From a checkpoint of a small image classifier.
Model: 31.6M parameters, 24-pixel images, arch vit, activation gelu, patch size [2, 2], layers 10.
Rows from block 2, named by matrix and row number. Rows with one number belong to one neuron. Each number is 128 + 32 x the weight over its row's rms, rounded and kept within 0 to 255. All counts start at 0. After the name is the row's rms in percent of the matrix's.
# fc1: MLP up (model.blocks.2.mlp.fc1.weight, 2048x512), inputs 309-411
# fc2: MLP down (model.blocks.2.mlp.fc2.weight, 512x2048, transposed), outputs 309-411
fc1.46 194 [ 98 170 160 148 126 127 145 119 152 105 110 134 141 147 159 137 142 189 115 138 157 105 149  96  95 169 124 143 132 126 175 140 174 138 135 138 189 168 152 180 111 175 181 156 171 164 188 186 113 121 151 141 176 126 150 135 173 139 119 144 170 170 184 106 175 192 173 106 126  99 139 135 121 165 126 166 155 143 181 137  82 116 101 156 135 166 113 155 129 200 182 181 150 108 150 156 138 130 110 174 138 144 136]
fc2.46 112 [121 173 177 131 167 149 160 137 153 108 126 115 152 114 136 148 124 169 135  86 119  84 153 108 113 162 116 138 146 163 149 179 178 116 145 137 123 192 139 153 109 103 142 161 162 142 154 167 116 128 102 164 147 105 136 168 156 137  96 157 151 122 125 139 172 146 163 109 111 130 131 181  45 137 125 131 135 134 151 140  75 120  57  80 140  79  92 115 126  99 145 100 158 145 128 180 124 212 105 165 120 159 106]
fc1.47 176 [ 91 161 159 130 130 131 160  90 187 101 109 137 150 155 136 135 131 167 155 140 155  84 150  95 108 189 126 152 118 119 168 149 163 131 128 116 159 163 161 178  81 169 172 171 173 163 181 193 107 137 166 133 189 140 161 133 193 137 137 161 155 142 196 123 169 172 180  93 139  94 140 127 105 145 124 161 142 136 170 112  87 102  97 140 115 139 114 147 112 187 202 190 145  96 139 171 140 136 146 188 104 144 122]
fc2.47 201 [135 188 181 158 116 128 167 151 141  76 140  66 204 116 130 148 155 187 123 101 117 116 146 109  92 197 104 133 130 178 165 195 114 116 138 124 196 127 106 174 143 134 120 123 154 146 124 149 158 166 106 178 139 101 138  98 122 169  74 106 163 199 113 188 188 173 167 159 145 135 161 127  92 163 129 152 108 111 160 183 109 134 100 149 128 146 128 149 153 134 152 122 167 112 135 115 105 173 100 128  96 142 156]
fc1.49 090 [111 181 179 161 118 117 112 134 211 101 106 109 176 144 134 131 124 168 116 120 134 142 170 110 113 187  99 126 130 172 132 178 219 150 122 147 191 153 137 155  98 155 151 142 177 154 155 152  80 130 129 125 206 142 178 103 136  94 116 189 151 140 149 138 150 180 179 120 166 131 127 143 112 135 143 151 131 127 176 139 112 134  60 116 132 115 118 143  90 163 151 202 128 146 152 158  81 140 146 134  39 136 157]
fc2.49 103 [126 153 135  83 148 132 152 140 129 113 101 131 142 129 106 169 140 165 137 146 134  78 159  83  72 134 114 162 149 151 198 125 161 175  99 136  74 165 167 149 117 133 137  96 110  79 179 163 138 126 128 123  93  68 142 136 136 162 107 103  86 138 107 138 102 143 103 158 159 113 122 145 101 132 170 125 166 116 140 119  77 173 105  88 101 121 120 159 103 120 122 105  86  99 100 135 151 175 117 177 131 132 142]
fc1.50 384 [146 175 132 176 128 143 129 108 160 107 103 116 159 167 119 126 135 145 109 111 188 159 132 138 127 188 145 169 150 138 162 162 205  99 139 100 173 152 134 139  81 143 127 142 177 187 127 158 109 133 109 156 154 110 133 107 158 117 128 175 167 160 173 117 161 153 147  67 140 117 142 134 111 134 130 118 135 166 135 137  99 119  78 145 155 124 137 140 130 143 166 188 139 156 179 139 134 106 191 126 116 213 102]
fc2.50 099 [114 169 106  94  75 143 135 175 135 180 106  52 162 154 107 116  76 125 116 195 168 166 114 136 147 174 136 112 157 114  85 106 123 151 150 146 201 121  59 129 138 107 113 112 148 116  80 130  38 104  65 105 138 203 127 115 120  88 116 154 214 181  96 101 153 131 104  87 111 156 118 172 121 165 117 121 157 122  93 137  98 112 101 131 110  51 119 149  51 139 124 146 148 142 146  83  59  77 128  77  94 165 122]
fc1.51 132 [124 179 182 137 148 135 172 107 150 128 125 110 136 126 148 158 122 155 138 129 145 120 140  97 115 191 108 144 118 128 182 180 184 110 120  96 168 182 138 158  94 162 152 172 173 161 168 180 117 125 178 148 176 128 149 136 136 130 128 147 154 164 181 118 170 204 153 134 162  95  99 142 131 160 113 149 151 153 174 122 134 128 120 150 142 155 138 140 142 173 156 167 190 123 176 149 137 133 128 175 105 166 105]
fc2.51 106 [ 84 168 142 140 141 134 108 118 135 156 103  73 153 172 100 106 123 110 163 152 144 155 175 127 150 160 165 142 151 181 110 152 154  98 131 136  98 104  81 107  91 108 130 112 170 138  64 189 103 119  87  89  84 150 154  62 145  64  89 136 139 154 103 137 121 103  99 147 152 128 161 115  93  86 146 100 160 127 156 156 137 161 100 146 135 110 128 127  92 117 114 128 139 159 149  70 142 117 180 125  77 156 184]
fc1.52 169 [110 168 146 159 115 129 134 101 174 110 105 124 127 168 150 129 123 153 121 119 170 116 164 128 112 169 124 156 152 151 161 179 175 106 133 125 171 171 138 170  91 166 171 160 177 174 161 174 105 136 133 139 191 141 138 125 173 112 109 165 172 155 180 123 162 174 165  82 129 116 139 136 105 137 120 151 136 145 166 121  94 111  94 143 143 139 117 147 110 176 189 206 143 114 173 182 147 144 154 184 108 173 111]
fc2.52 101 [104 201 174 140 182 140 154 137 150 140 117 104 136 145 150 148 144 160 130 120 120  95 164 127 128 175 117 149 119 137 114 168 169  88 142 152 140 147 112 150  91 112 125 164 162 157 116 146 109  92 104 108 131 155 143 134  81  99 109 177 186 143 134 194 156 120 132 118 142 146 152 112  55 125 115 118 147 130 147 152  95 156  51 122 130 135 110  99 157 139 109  87 173 147 109 142 136 162 176 162  87 152 126]
fc1.53 215 [102 146 148 143 113 129 145 126 206  89 118 130 123 172 153 134 136 173 124 127 160 108 141 120  96 170 117 141 138 121 146 146 160 132 139 123 195 166 133 191 136 174 175 158 169 165 163 167 111 133 141 149 209 145 146 129 157 136 121 150 187 172 224 112 186 198 181 101 133 108 139 133 112 170 119 154 124 144 145 135 101  80  94 144 109 139 104 142 118 216 195 178 139  93 154 179 130 125 124 179 103 159 129]
fc2.53 126 [133 143 145 121 195 186 130 143 120 141  88 125  98 131 109 138 122 110 180 120 156 101 166 137 100 117 101 116 144 104 126 142 175 107 134 179 110 204 151 123  96 137 165 158 174 137 143 146  89 119 118 105 190 175 121 135 140 106  81 140 176 135 157 138 137 125 144  72 108  90 128 128  41 129 123  93 124 122 124 103  89 123 113 107 145  70 104 107 127  84 138 141 149 167 116 179 143 195 105 171 136 146 150]